config.yaml
train_examples: 195000
num_classes: 4
encoder_activation: "mish"
optimizer: "normuon"
max_grad_norm: 1.0
Rows from block 11 of the encoder, named by matrix and row number. Each number is 500 + 50 x the weight over its row's rms, rounded and kept within 0 to 999. All counts start at 0. Numbers have three digits each. After the name is the row's rms in percent of the matrix's.
# conv: 3x3 conv (encoder.blocks.11.conv.weight, 384x384x3x3), inputs 144-155, a 3x3 kernel for each
conv.94 098:528591488463504468489501426599535390566583466595528545513505378507545410442471424414569486503508403457534487451551480534481428456540497520547526526571516446522438535534540390491537520534477469561521500484522499570439425459494523486475488536510573570490462539589576481445515568490535400487571533498534524535503458422587514518
conv.95 094:553490458479528571537585562460550486443611567484565472395533458515498472541490445661459579538504511523624436485436521541386480498513411434526531495495602515452529515426471439489513570552518426509456490471534521559454447488473530551568486467560548504501513587554529537503561515554587494478452460484468442591464534445442547575
conv.96 098:488443559517502510481549518448490387319441518504424368437471431388509525567589494452455427433446523385414483476440456543537528436495479420482568498529456531519416538586511524570496524552574491514469481476451539469465490451520532322538542482479488491548473623479542415504470497528519491559535554534534462428497495591453519453
conv.97 093:500496523501593454504476484467490520555531593456512514464523516438568524421443545511519445431522474553579460464536465484523517493483549525437570495493434528511527493479435530479456550538445504513429524496482530533476465474491443567512517505484511514412498582577572491492534499547471488613473472513497511450639456549432442420
conv.98 101:504511427448491507604516460397432521538558403540488450473477490568512552549465462520664565446637477677710678562520547498457492480434478536522528544526511486556548548547475402545554516581407539453443424427505547527501548424486417526492578525449398554477465498504479451597449524550509556534522547637548475505505476442562538531
conv.99 102:582528405518469420520524476401502485530589587591470478493507572485465544507427391634605499462536491416559551498597467519556506487437410543456539503475407449469481541463532459424401430468455348485517493469531616396531478534555517419526494447502444515439511499425522498420431460478472455501549543602419465485514547527510438528
conv.100 102:450534473512419488542528417508489538488460461480510487465424454429555441529557533493553478435419569398518560505509443430479477554457565407493563419476524469493531444526444473525502481503441440423562493450482566471480473598533436514528514533456426551509519452603475535409433576518540475432469533398499609576541509486589539478
conv.101 102:418492434470538554465469486552539477510514508616615514531502538548488459430428481554421492556484540460539565521509463512560501456516464451480524479464484466507395491477501534524450612515479478443540572427557506478534423542480479466519434509504453475448460506520514506575495546456462487521497515458585405423580436535538443484
conv.102 101:534541494511546428475525395535593561571420535405386417587493477523544480466555532414428479457614479553582494475485460542505545504457412569468481545515475487461531498435497533595486514555455588489508518547475407513508603630439541559492496483497433484444460464486509606485484558512539409423457422545526493507488477562472478447
conv.103 103:537526567599526517591460477540521506452613415423545400479508459542502478545510580408575432581530540562629480485492503577447545482453505482455483531503439560590500528571505470521477445466497492513526531444435539458502512527569494594538493524413541492467386441436560546479507580461443419506493480565475437438560583550370489443
conv.104 103:491472414476524495520472450529516496535439396477591449464526508535574520537601443576499480522487546540524437500519449479557544477488479530538531517543549509481513485490498547475411449445611454471466489536539484432499457572428464510374444549538575502495367561488394473479463519483504497513470488542429541429597451565519565423
conv.105 100:429458611511517508512511532574533450459500491526547482462419534524455509509517419540471479586558535515586534452473490515521509400447506499535509473536448535494520503518650542418422546470496532418500574545499548532454466516455464558509524469485573464450563502505554509456448458488414525466505522597468501454414503591509458507
conv.106 097:544394467434568466539496500608549464525508647572504536548506521542574438570485383464499478477504519413542611478509432558521453525481514522508520544467560551522501467506582548507546429589436532401507594481697633509628515557378481486578541506491533507546607485592513559549553477457563504428409407566530446374476462519582576477
conv.107 106:575499511465418436536446498443554450523538511512482522598477462466621569510398522421471523543422540522519398465494569568573518464484489548479456501523486560475503584572563375542534466524524542471514528485514478454482523521469529483515564533552534479499422442588563498500484489479555499489517530500527454386572615493449523370
conv.108 098:452528478506588429465588455441488437538406576503494511584425453456474474425498564522522524368534576548558571431511522481555429522495439484519479545571493457503583583534499473454428465465465515526525462505495462430465382470544486465581555436530504435480462574524521543504577495519404454500603539538462530599550454572458428432
conv.109 101:501416459429448540415495538478522594595490517502438524503577469473436493559439485422530452454480403407517547489570440491531451446417496473496481641538526509497519431499531494440455472534382529501451592544486572501476508441471551439472506528468604524446535537395513436503484519410473519480534609429497499476513500513428402432
conv.110 095:521578486533530483526409544493501579525507468539525527464484504492408488545531466502510512490469505439472565419567537536578493509586533490583557548557614456447445540469539570583455480474534473445486441443541574458526496410499437444417418470458503486458501487584426459484528544503568561526547537436530467518403605506469517539
conv.111 098:471539436506480539506461446521574479512515534654616470448508452483576479509430483483503425526552499471470476455420535376520387559503487525428508533491528560479470406464417495468519512467557558433479509470387466444487408417470533559537455561468504414575514536510514511452469487501451438585530487518429405492540447544570573526
conv.112 101:439512433479543487581460548495491432584453436510468419474465612504430426431578518447429577457586510503473516511542530532495460503535549524560460477538453524467492525439485532551526440406490502458510557566443494596440435511493451426388582608504508500467498427483491440450485435460508470524519483537545500519512475548633635419
conv.113 102:379427454505515556539440435588461413532518567440346507505574439498471479529483503441440460374476442429441470469522418445537472518492434495427425554593464511449461391492494564515440466555533453569476524585535566544478487439424464478494507464473532608454580547592521568458490473455538486489467485488440500445448555576414430461
conv.114 100:429448515440540442543465479480500499478480527469541495450506479516529467530504406515514509393513471528480491483467441535591520469436432497550429517517495483536411525567516601551469554420544482473478386426443449453469425510440433561452487538470567516505477531501470551505414527465573525492470504499564556427675434593396447536
conv.115 099:545545442445494493546529512428434469366528509462478454514517561532547555408421559494609353398589417445499529542547503566493537450524594465512495488572509510470572534537525477426462478496518529472443440511478458518498556433538509484477517565569476478439551486518465553449535511455490428633512569486476490526437431520506486426
conv.116 095:522558455471464492514509512562455553537621533520444525513593527505487491496393411518588448520531530532487530500433500466504439542472546442446478568479506507514498517418495514434542490564505515467515545650574583561446531511494546591474455604442475455560552543541575455458492465506429575518461523401452507415455399515491553458
conv.117 101:547521464487415495488422478552488461526474473459551501530513536519592478568525514546491458488650476464590556523486487563434449417519481476539482483450510385518520462486495419469485527529588468402494545484462505486558496514502595462479524549508436469512503527535497475604525597462435516498473470459642522469599529467493493439
conv.118 102:528519562500473577453471476516483513564620476480515504527505526454689491441494499422417432457498521490536584484481527502490455418508471559398412450449472586508417450528464502516522609473476535523439478594477491425470459453479509445410465458518471510431444347554545506487455521488506406532385530522454512429510429537503431573
conv.119 102:495510578488564493560522531423389458564582514418535564515507538480551499486538437604554499542478464606591522429477495454524531551434502541549454504548443560489483552559503505532450493477492656529426540443389503440471480508484485509524560478490414437446486532435481496364511514567449509566450498507509517534563476469455533525
conv.120 105:435532466437586562361517493509479452595466429469389442495531483479543519540491493511451443565550475489545601520512412494508425527457497425438512552437544474467498521565579491508533550514531556519507468589516454487386591531534476514518435445459381461511471522444525520386455448528555534530479447453593387491496520486494468543
conv.121 102:477464439497429442480523491487571413487611541499462529489509476427569519417524570478524545458399483409394516502554512456463455453512517528448486433537455510471537528432558532506549540446588544538514534459558495378511439449473456550593519563537416501443410497499458532532470476531449458430530421437547525522535516474538591488
conv.122 099:525480465524488488548491579505536546457489405501460458479481455366484508545493429399441438427496592536472541512477493483438556455426421436556538507540506555477481508582498482606509532529496510588513450519564449451458506467538426490565584492490508565493499452427562482472476442466406530485397407560499456552475536463396521518
conv.123 100:495521469495542506579481495545484454462501496472558507529562554469508513452476442475431577522446431506478457533474512558537555442474461446531443467490523513523485518484475465470514529531449539566485485481486489492536486529530474458509478500566492474552462493521564514455437522496507503516498503548492498513546530478519496464
conv.124 104:593539385486498542462514515533575458486506478453495510475469461504392388428509500446429498442636534363448447505514405507537474505461466488509384503498476513491506530453484480454425458559505587509427436491552430493506486528540531421459444454506517495540517544570497504414475560489478513512504502479476480455587534567474479460
conv.125 094:538499416555515568511573525523530510469588431553464528537496484518495460483518537502472516414552583497606481521471527483537465559550397514457460566539438522536421497459481472512503520568467507541414542540461436522494440493501481560608513482541419482485448552497415597553528574524516561471439484493490528471548508503599430504
conv.126 098:522537453625549510456472457533554492568439522496479429442564650551420508372467499474547486409539476579565558476482523574493576406514509546439472466512498418549543529389617533604457518514488501514448518437636416477458576519550531493450539491442457530438538569526477491483486513449471549441520446523535523483466526474438460480
conv.127 097:511487484525467453490509437476411575536462451539393513506494505573498421550451446618544545513507465494655608507536522585518473542533497489513493507563570568498444517552531517493558428578444555530482563410415461512468544520566482499433519502505426500519411469521405503539546574504538581565457515518418423427495586540479546478
conv.128 103:462528449444594503472501434583525558477571491530573422494516585440469495554401439525441519417462607319460563483487458482523501543506461541521509445495528443534547366476541590550581504451507451517496530547444542462502491541532460476529474538572530405445524560442527461506513479542595494533503488535444501500531637519569613473
conv.129 098:471501555365517569446500520567540523544584540506389417519532456478525427459547464579556635694428502541522495457572511490508574536512519474436537586473563529510479615561551596377496497579495522540485608571487541518457540478405414395586503442571577471448561473431522493515380459467596544544479547450619565519480545533522481466
conv.130 094:486646449432542584460470567548436550557525495421430492567536501451588451533489606487525536509481583520446558458458462594569456442552571514514546457487534467425577528485490404436498438431488428552454554511583556506504517504573461560508429431550482482509554484561484441516543404439491432483517474474511431519545574589490472523
conv.131 096:442433535492460419583445454490496455527449541462483598539493549456570502574437427422493512366539496423461561480442525553611439586548478546471449498584446536454563469532472534577498371465526505511543443528433509359442544480451531514450423465425481438512514504532546510485493532480492489428435532536399533537593425642609538518
conv.132 099:483525486521528523509463441459466498548483438571521562488455468560544501526465538479478418459514583495466512538469570432487555559500467498469505535529563508516520535521436465503536531567554489486520578551394462505542432464433499500438503469525456580454536487583479499562491540530452510622560485508461359367504469534483551532
conv.133 097:502478485494487533439481535413521503430418559433484432532456499462412509481367531535473442465594505538554503459513498534527601521446451492532503496489533459451607535385502469472567441414524489543463484519543566423534566576506532455447551482527447466563543508447404504517520505543551543564456549438525503444528471472592474497
conv.134 100:549489424581516489508501545466500544585574541599621576481468399501419571446587537495528546389564540406433597517518439515404527542425495471506532544459545608457486520499564480498502474493526496579565486577536481616511457555483574508602518580549489566443452525463518460515483531525472514372507522500513410429460580553509496481
conv.135 098:523445610459451473474550502447596509386547560510469552509481577468462488509488492542441416536424478377367452508418538548370601572499543512589524575470557436476586581589482412537520506422570570447678516461476529556468448491463499545524492493545506455562598532535487417456512551559508546432586539498497477495545525474526556558
conv.136 100:618501442484522522458416459517423475605465505527555531465569549538481459493504566650506536495524493535491548495518507452498483483517623507482497489549509421465459460482478408573517414495582515434493464450533587575450449507460525476520525496451535411532504552391587539541434531527509605466500536518526547488508466601529530478
conv.137 107:503507478498467461551535490527515473433481437397475467443501635548502462442495562532556497445589570480530442503471552511488389457510422529552457548517425502449479560530519521575445527463462539479517445573494514479549496484547652507455482453499610474446442497496484520510452495581538437531483532647535527507481497536500522591
conv.138 104:504490546424517399484525544556514427499514460645609442497525446471481507579489433427479511638591456451564457475463511473421528473490477479411420541493495600459501496497604510521462576482508490460508526512423500602437489532432467483489479658518529442538535528430491485479575441572510425537554405506457486458437605552540563472
conv.139 101:509525531447549419488478531422449531531510623586543483488481496449550458516448539411541505508552557468500502565511550407574451470483483476542584458554587520521435549468503526515577471466482530491446470481373579492453480479461508488588586601415437466498547503607500523470476483558543613431489536472454475533545475566504500424
conv.140 103:497486468533411554520577457490499426410606489503466490461569477530485502484482460403439420461432521456444579512501506572548575426443440417510494560489478529522504509517510559483622586559477489518449500438581576588446438487472501455529503478459501474516514551561565467461563533449429613560435416468489462549468479475442546472
conv.141 103:514533471481516554417550543472459447548508484472554442492376524540441438545525453502488468515554448305445495474519556396458594463531529451511528511575497513509522537465500562558410484495413508550460490485577579562455547527489527525480495443603446458417390587504549539505554448519482496551396459525474514454416539420528530524
conv.142 107:545482535406456507542524413477514469578546535490537514466523540505541545515457487517404504485454449447426440567574519553504494503484501505508541508553518479553591477550552392485410479467548559518608455484560436552583527508496576523486502551471373496511496449532484449534454502423572490504605377498474514480478563496364546483
conv.143 099:557432537459476533466437544523575491566595497511471538489511451537544578504531478419460379455506493415455552441566428568412494589565374421520453499587494529528479443399549484508541525474520518477507478592517544504484513557546555490525475536509480448532492615447465481481498411430447474462483504477461580492522543547478590495
conv.144 104:480580594444545544532555476478467461514512532517446484522537410461504498419510501424593443429487470581473519499495537483455557491545485434464534474514562473492502554559505530612424550608545495518438502509470497559509440457564474473492465461494533434486520515514425389513422486534403593465492490532456486529462503458504521459
conv.145 098:494527500492584496537575533422574486572524514499423521473485525466488479507480483435405417576519529624668676581512574519440448459568526467423503468580562456489517463501494445489529589547572491509545594547472432474488599551589541639557420441552411520487505499536510428399525443508428394469452570428521581443484487533517395507
conv.146 101:485615581531477489523501542562417385531474469415490467455526601471614511561494476417479397464514585615509544499494447431571478562528506615536468527472429494493500526457464505479462509487491569528488512569456458451520554470507548441449538463472472509492613468556501495402485512489437452555484559514515515492481557477533462440
conv.147 100:437522547539418511453534446508567446569499377535416542460556485393556519546538479560496582411574506553458534557501502470544491488511486422532451456611425489538503482509499588499554639533469504557436470531533464481412448482507430571464557404549452448503449447571524483459566495485535553436499554507393582552483455502482405526
conv.148 104:399456473547514602338384458531486480455426547541482493531515509537532514455468511582612422640584527584513475500632485501503528394406519468490462582482452455521485543561528544581472543601529516517458473543514546576504511464448515490570525519473538441451527457414567460510441523492479650473501486502494514481443492569565433448
conv.149 101:593541473515552464488448472447491589534454489477541486471437514472502489452502581470455427444507405414537480530597467590526486532490434472563579629537516523488496580438525567432488526527475484399458395506510464435559434506532575450486571486591470467440467585485517519540524575471550491468405510437450460592538490525505423521
conv.150 105:543465517470462429561512473532477489581518534492541460471551513532563539507497520548473523533464486447441503500474563526536479539449546567557499549501456551559494526416514447516520531546439540524438463442457534509403495367524510501532465518576566503552503540528484486395520500553523416509564500491586463430461494456445564522
conv.151 098:537526536594578534553550538540495388552567526552553450493546527600536581547451556443531519546559582506419413413554467616505546522524579445463504529524558568465588483483526550632433469509521512433488529493575507442554418504431403506496496468408418504544527474535552517491444489500502551469531486474492537489509575549531600479
conv.152 097:505455517493499501486428543510439435464459486552437413470434442562510468516481468567487458524520445545577535430532470509527511511498467529525531545601466444489460542507455524623574505433496431505445443482431473566510451481536442624453455587449484593458508580487507468514485529584415538509485515561490551477555566443562552523
conv.153 101:550422529430552477544549450496416416552482471383369422517484501537510530501438453481499573482488528545483500517542547496389539434562542479525479601454501500459545533429515525578571569535478624458503501521514506487438546542557545485587472531546466471471447522424565464486494507563614479491523498536449476418522476599478543504
conv.154 099:523526478424518548480444462512540487491439490413579535556477526460441453461500599477502460570585486537526529474488486468541562434565486423429442425384521509487498495511416445455466428441554604479582438450530450455472467568497378524456419573507469515543459504485445429662381549453475493518582452419512556528524588508423507501
conv.155 099:410518483522619516487527584483475413617533519467447551496468445440583494451505548470488520504519516454502489513429419484458463428517473493468503540394508497426499482497537453467466491507473417461454484547480481471435467448458515549467474473512504526461508536491446394505520417434547424545488464504462437492559544625516541551
conv.156 102:355482518440508467460459495485459475555554514555474504466478438474493542541506485494480477606548517464461491507467496554501472453460359525463407563460523549462470539505442525426502421435508508561488445547480447550468481423471574573554488498430507599477576480481460500477468484554577577540475540544564469512489511480452523502
conv.157 103:532579435447480480505462577535430568506427511605540538529488536542578460476514528476507548406543417512533512469552477497473481555499465482510578463613462552565506430498429559597514568537497530461528467415470424474517502461541446495529475518447498531502575600493471555595437546561546500513495504423450462516469395484538466497
conv.158 098:505521492456430404417546484476519558594486517517493480521443544541602500478542522436417445518545479454464468520515514484488532493500541527475533490540532547516525500521407459546474465498498586458509532425435440604516515473521528446500494522492504516429601536522507539395525516500413504550480494530493521513542411466550525524
conv.159 098:434514506527509570537632498473515453601528497495486466462529571470601553564438490408499561426459504417479636494522455491580604546447542623525424473486408468460441481499432499467477459510455506569438473455521442541471564480479511528412506430592432648424519530515485462390447492505581562454594577484550462400541387605482538521
conv.160 097:440487507406427479515576554389424563443524441520588565530564448545543527477549512526518448461515529441421556571494496564495553494499442544468397568472565542513573464620436472532471502488475506560426451508484527481498477504408438475482488490446431625511422525470439471544453438493522545509491492625435454459451447554434473483
conv.161 104:538455475524578507600450546402399565515497395467407537503469474521484441421553584445547508406511509484564486488540527475477483599480547513520483474427632468499457516549581502511512443383456430557559563424497380545528473561547585451505576490494430462483560454437525542495447509521484492520631543502509459514508531583390456507
conv.162 093:453511440436412516470483524433383459554570504523486443483555448529517546510505514552416439525582589421417518546500391470668509490481464499487529480507462605562511462516508516522508453547523597489539498499463464523463486446506521436544490493616496498475534419541446574396461548514503568436509551553453488534502551478528532528
conv.163 099:526476499502435518475361530460498416349535471482546487521510489544539502550462473449533480414410524503422482608540464620458476539460443613498488504511520528476488492505541530475507436427392458488543463459514609487412499515546483509497472460470541557438481608540447505449541585528516452464428492498456623488395512520526474542
conv.164 099:494487550581574569563508555540465488536547527498434450495532495482471474449522461541561526580522463358440461476504526569467556460561469507457471515409430516522475451497504481523502556496537518396533489547500571461504561464456562500465457491407452468536524511425531455514563461483418529513555527439510518492515648549512497397
conv.165 099:522450534495471549493508389459483457460497508508652518457451498490500514415493474583585477613456365439534453462500496483465526527515520453490472541541555502453501510512481450437562470468582541468384544429489452452486531483493516513509436527566510418501478489497585487512444445493526434510454499471476432507416564513496514552
conv.166 100:548467517540531472523427491452415572477531525601473483465562472492447538523566520453395623532547526496580513529472484451495529564469480496464444508488505516615566575482437537466446533525462537492468481540514549394531448482556515480602517447478522498472481553457523579589479543541465429592497525552457439508619450479576590486
conv.167 101:452464530445553488428460509495547474486616472608502579552456503619553461527426519476578430484590493453498468532543528527445508438386576540484540604537613515487452490436444459618523536578373531516479582439549485459541452496502509483482516505540417549504439506486531450469506426476478522376420498389473393437485476525430448554
conv.168 100:477515490389529512527538473452561567383452539479504540497502580583552448412446421545521554401515478489439615422541518506391500493517385505472475436516416606560480410474529548500559439368511453494448517509434469517511541517451511497476451565495520487475559526371487520585423486477496573541494594439559513491524468537445535540
conv.169 096:571496563539530498464552545497560506462567425509588455468441370468545520581562507528539497383461695466549504503500501535507466576450538478554504497530507436458454479589564433450492455512496535463487544477433477519508490517451502559466470469492503474603529495531426517508505516451426446490515586474491567459559567368519484566
conv.170 095:444525444459479478564496510456445495422549500499497451466603561391581518495556445487401544508506481478502402498475477587566520523446517476522505430370603532564442479432513452440608478509465474540518533531548581557484488447484521527512361477530510540479592511461568543609462464407551514471551454456418476497467467497536489465
conv.171 106:450495488457532505462591441620548589545492436466480490512563414482530440466470515540452491620494587514525417417520435461482458508460497502529441451458390551519512530499514473488570599373526553482493441447491461475539530527489382523511493544532443431518470510491582560551531477460559503565470555463451517467441489411469537568
conv.172 097:536632555463551498472529460506501428375461512557485592488522567537658549484448532565555560454506392499520550468552481480528445550481566605508511495456491479393543453495465501456473480480573457537524455560467481503389470558572528466440482497466495500539575583473508433490478449439477515563562578557509604494475422501436507529
conv.173 098:459468496436454511479403477592533519429563512547527432502527438474561565451490534614442453449397444585561546474515486529585526459552486582492561521479401523460485480567574484409589540429612481511543474477448468448431461418450545550456475503429431484395470443592529483478518395503535538516482480461532561504545553494529512474
conv.174 103:555510440476452553562520560547430543420536475463434512525431501444606528604581429558545507521476456539502552551468515466548453482469540469420375510508503442529466583468465494498488474617505537543572442450506492594524509455456515614486469522537450405533517475547580360547414511469486447553555462518428511583425530515383477479
conv.175 100:488444567578516487460486477434569479506552435468500464547536481482394537537510589438596473508496390639630459512489452415464543449479512564552496427488462459516509550490462381522516424484452457420447434585546515506513589511491476574453566584403493622470491469533420458497554521492571491464422541485516533360476567484560530569
conv.176 105:483462505447568505480469507479566614539562499468519503462500473461507496514590526515446464580474489646563571598515493469524478471539577617569494508502497473495418439471487536518463507470524530528416511578560565431520604533499555416475445440556526530465555595514399501502552529431446450440447489444559496490597300415465497504
conv.177 101:501492541510572479398456522514554421474525428575565555549469444610508555545618589567502457623576435548587519524499513450490504505446484483480555458431480509489534474583462429395526470484469432571543534466465478554492449508498577492516504485529464442543463468469462476508513434499378489452484475490501489370554593503572485596
conv.178 101:470396522425414401491482425542502417579364525485416475432515511463535496494546532517515598564410515543505493472390422484514516565604525514530529553538543525460405511537547500506404482533428460465609528547583467534594516583464513557557552462477437482535527493469508469345500477477443383503514574526445415508493384484458483430
conv.179 101:493417473468540404479455511437528534548456408471451487504518434491496521497476498418457462433535541484499525570536546507426497504535460471522460565408521474554427476435597461450443506441459521501553510417411469564478494533541537499533491570440499547516462475482469477473491545467527571571424460446552594484589443415474564543
conv.180 102:427501503433663450429467408498475490462496436581580568494544494527452576552506499551496539398442499456502519467489522499551547457436541538540436557503533473485508566474513369472531418503468540477461477471534474592516472413509479484567533546476480475518435494317579468464516471503489432488456509525453399479504432494443484422
conv.181 104:432455522480389542534541469452529535617434559546477491519478516495398555496512488524519475627511538605498466494536520534420547494547535515506445616546511497483519416532407506514477512498472538496478574489481559420424510468519546421607531469400550541501437593462511419430513583499444576447579540555392440438534503410494517515
conv.182 099:511567397507479483495562481554479505557532552518525566564603518465476435502436475401449552507496440487493488474466515527519425519481550508458528527581454425462489478555410439535593518464529586417423448473521556494507487532498483549566484579491539482435522502462530458489517449571525460463476549512474499508449512522513477498
conv.183 099:443447506554491476453508419531532501486529497517520447539475545471519490550536487385537528548405447501435528476507508490546464440486588449568557473521513555465505503455428514539536502499460466512532415507495434484428605558476495507497452483579470464530427391566541626572409490564554488588455477418477552478468571486446470377
conv.184 099:464524399461546385438528479489640424474545535490474518495469473549463565441553399487453584390524502370514486523562482582463575500520499560515475529457524556414407556498471474493495446499529464547476536544594463365554549559412441484463461498424528444464507440464473567458491449521458541477507433531474464502520539488454455498
conv.185 102:456468480521564434486501509529451540432597451451678484517503540431541497476443449522530432507563466393514418455562456469532445550473528451505553552520463496500594499433534484472499507471581564466531482503464523577537544564534521587479520489501532509498497449562547564512532509514576503497451503500517531573426450587472434466
conv.186 097:492492541548548509532553523433446537482567438523543422570622503635496462559473483527544602553474562466460407587544473476461517425502552499414467598518509596479459490506460481553422559499565482524442517446474538441530546504470414587544533442471569514485590445490419448541493546465522508522559541564450444424449496513501560494
conv.187 100:468462497492540501520434516516520496497496530451503500483485539450428444509519579382465553412462540467463440505480520516582611455460461477479517516489460527497463573393509556466451445500449565482584541434507530517383468513524514492494472479453476530503483411466460564481428456502455581552534499515510561448565505485505434478
conv.188 105:577550505516502527436471440491638441506345585459495427544547521519476501384479481458542528550645566470549602534481515531485519455392452478451451472617524484476568462492432429569411487465436481520559503532461438491443474523505508459511407521593569571457516482498426542502442535510503534508490450535565491509599436535516536448
conv.189 097:527416479443544491495490434396497544496556573424482497574503505479436521468486548534514468485427471527539387431493493559473502458517540564541496387530469473464453491526492529542418599452500505359453584463508433500508419522476474484476479508486471431486467465453523434523477504502484560598486561483472560473509435478432515447
conv.190 102:500573488581565516471391443431523454519576493439577509529441529469481514554479618445500531386554597508451347499548527413584527513480527523501506455537560510504567536455464448536435507498509499469499502452576530524608423444455523468593454434532440472514448498499507446473552495435475472516544518488493529554556454521490628479
conv.191 099:555423502483518476468477511511477465532484506473487566482491444488484507554505491559525408731543411547523489498466447424489458525503541472514528468495435484606465558519427572530526504445482562512506622452466476500497443508514521445475484526525475458585592573553490565548483448515452478481548453450423524475425460635457441447
conv.192 096:481453449422574466497491514675550562529561413452541377504544463437564449511389509326570506389524615457486493499469438491524513469495503477495496522467487494542466519473469523403503559513483482430505389487479461410517492537517430582428592553493541530465530585422455488510516507442545506420506492484495534513648521442426452484
conv.193 102:540581492480531488453495485520520415460472453471444473429488468542545551541649500566452523503515492627627557431486496513448535492557504476540581603530524496534473521499438560537492459529471549448488522509473500435500414538516540481388519501408453426499479530478494460412492494529528416501539525500589530591554493484454432487
conv.194 101:482614495448470478539454491394486479475580508497378457507537503655463524473529505473448469399480597508545593498517584522456546460527489513378587487516497510495556481565603527561476489434481469507522506542546491489507544528526548568498513529523527545501505503493491513546518505446470445458578551609553534505398474500459507495
conv.195 100:500544522506466516504459471551491507580483548350512459486468441445510500445547528563506434531446492517501493513554486490496507462523540516538476552505515379522454509495453455511526466455440473494512386531468406605498539442430461455525457525516517569541592598538534534502508443476499433519543427464494516521431534492510568466
conv.196 102:468419511465443501526499487408470476428520446457485484456554590402537496439465470469531526522510499548516515586520531537426489404445421479477498510493511453507432528498492452535517400541488519524463459498450495523488455556517479561483378445379477420544508530431572500512613500452449507467473507502607543472524575447512434501
conv.197 100:478501459476544330505551583563539483522548517504495411436506478482512502442444556495413488639439516551497537511557451475443407435535549457470514588481570523497506490457465486518428553411481455445415511410498581495432416554487533531537600515517406543492433612471527551481462540546534514463493502548461509517528472594412451523
conv.198 099:556497469471518531434493463468497473508523450540455547523461518482494487474509468536552476419525436452560675393484549418494605501443442444545499513577508502464519528490517539585461439542461429517482425506507522457462504481448448443314489473471505473422507617558505484428545509387489574533414517482561478494514506538536533582
conv.199 101:491502434429488563446477481496487434533474470398608468533535390551537543417424497466485531355571467645635449570492506526588546446467481482518479520526511504465536513526498475490487518481462523553461446574458491470530525475470504426533455475489659488477470546477583537450501498466507511512528459454481512455554598455442472429
conv.200 103:537460514511565418508496513532485464503570434500487511497517427521571484512478489432531510459513471493538502494539513500550475538473558525442530575555456460483476479486465489518501549436493587508467460538507443494452567469515435459533480523503552576505473618538453513505538578521530512541530520510467540531442483516512480448
conv.201 101:508429448506510477474499486553566514488455551534494475515384593477539531490460537489495527504592530379399534483515544419459515497469613482526553562458488559486471513493483520627487481561534522475500519558470514456471477552366620527432583500510503394587528505544492464434484568425576504550413640541435514511538589486462518502
conv.202 101:484504497417505511480504485538487564481645523515513475507550547517497524493515477482549424518541512511607613528490564456461619548540473506490552442472427565553445499488481521528427533495550448492379408536474508438514437422507491559532443575527483521539598565567410512506523425473448533519542440450433511606513517577515499415
conv.203 103:456497534488577451512455530491538524551507462510456386493505474505534555588585519527500554534465567500534486504506540505540471540533501511509499505673577547527503446479520453512618547482537479524491539639531487529552525463487463545546456548518492526566533537542551404525536516484542409513502422431507488482445402476490480417
conv.204 106:521524420481459512368531480557451501465518542646475487471452425418476402569489408511591441493481518598578654557444425489510474454520447577515517658483494521537540460515502544447504442594485612510453548419531520481434577508527434508476462527525495482407500526569449407411499540531451405445491547544463608449550543601434495511
conv.205 095:508454547456557462491444482555428443424535515399391559458526481479518540491525522474598597494560420620611573499535569455496401627541496573493450526588517531485434471429576441478451484424506453415445542506533476530563550466372479509536604521455526515427487530466385485483522541566475471439532459550459474503440447555505469536
conv.206 098:478480463418460576429513513584469559590393480478510500496518428520499535418564522550568498536537520470579559416502441505504459506555571574464406571470424455479516463537477510456434477450517467512497485513536477536527502496521482502560506544503579472423517552489449533560564452473459535454552521511500518533548409355482474405
conv.207 098:553444453496522484409475399513426536492515509480497498492414482562527475466540522463459417527472412491468446480479508457501564417461470448428553486536556479545518567529451494648570538520567440465494521502632431524455470524478496484560504549442496525422505592508510514430499444521589439612478496538490480565533422467551512548
conv.208 101:521473484507467527511443463497503558524537491487583466425525557423522476602500545523459484635533535424515496517567508488473501504490465479481494521504434491492466412421425454524489450538478520489556527418400441449522441580443596563541414525454470458503523597499550587549544501495481484386471536590533515520442418467336409428
conv.209 101:474532551518545613444556486499427551508498499534582570469490544517562460472444473546507550542520482447403432436442510535496459505518451568534435551426402578405453445586461492391517465496532498491554533503446514555449495491557464531576540512506499501511552532522572593471515514497572390414619562567560493532471594511467512498
conv.210 099:494505425478480466490467444437490503520633455503478450489536492506496469494537473432371515462548564549498381482520495472498443559492518500571465430446467470500454465482372478462458439526521414452570489494547449556477416519500547604553380470451532434467413445549452492485575532473507489513466492427513496513513570444458492579
conv.211 101:529494472522446429384519502511575587544501516567542493437469510531465465477427492538594472501527467639544552459389532473417506486394489488494504566532492530530520470548517474469556537460529524478532429470587473580494536435607677534469534551557522549427490554477428543549457533533501505532497444422467441471531586619507575470
conv.212 095:414477521474479479591543527501536540558463576526417458512515429486455544478512521491534555409488451416487587506436406528470571522563505518561555547434581515483545556545486543563469529504587499425456501493543393494460479470456495474429540418503497591632554429480512473467498525452509574565505547503476441453487605485580635440
conv.213 099:507533485395470536390449510505499495380491470403553520613474528455499458473453482522542432541491542504467582469463492577447466507401480477518448531542541461489480503484506565558488463519480497674482409586454388582554569639482473537583488498588520483441414527452476552489568492514585510452543450490564599458566409510505535531
conv.214 100:540573547474450553444468503517516532570474461589491477413414381506525480465427425327435451517512524483474562485505466524551482475489570428553516542557427525501465537553437455550468534461493537563518522420488506480485418480452500459493487571525526445480377638576494504506479515566479531437482495460582583541491497535438518485
conv.215 093:450548522480512441464468479429568492596447556460376509519527485480562443431469485475561542526613469477569527481487479503610441504565529505539473630458523466573459537386544413493523513618495476484388496507539450537421487559457484505466459476515557542461542519541521392558487459537529638503480531549521490468468427555482521393
conv.216 094:519530496566470512429560564473560429503547501352486446441511511491455578551470538559462500581468428534572484521544511500490414462526517475524542426486440461495530537515592612439367494490475482530411515511488533433423516496534478617546459503512491482484510482539460488483503456505567521468467542459474524548457539489445423444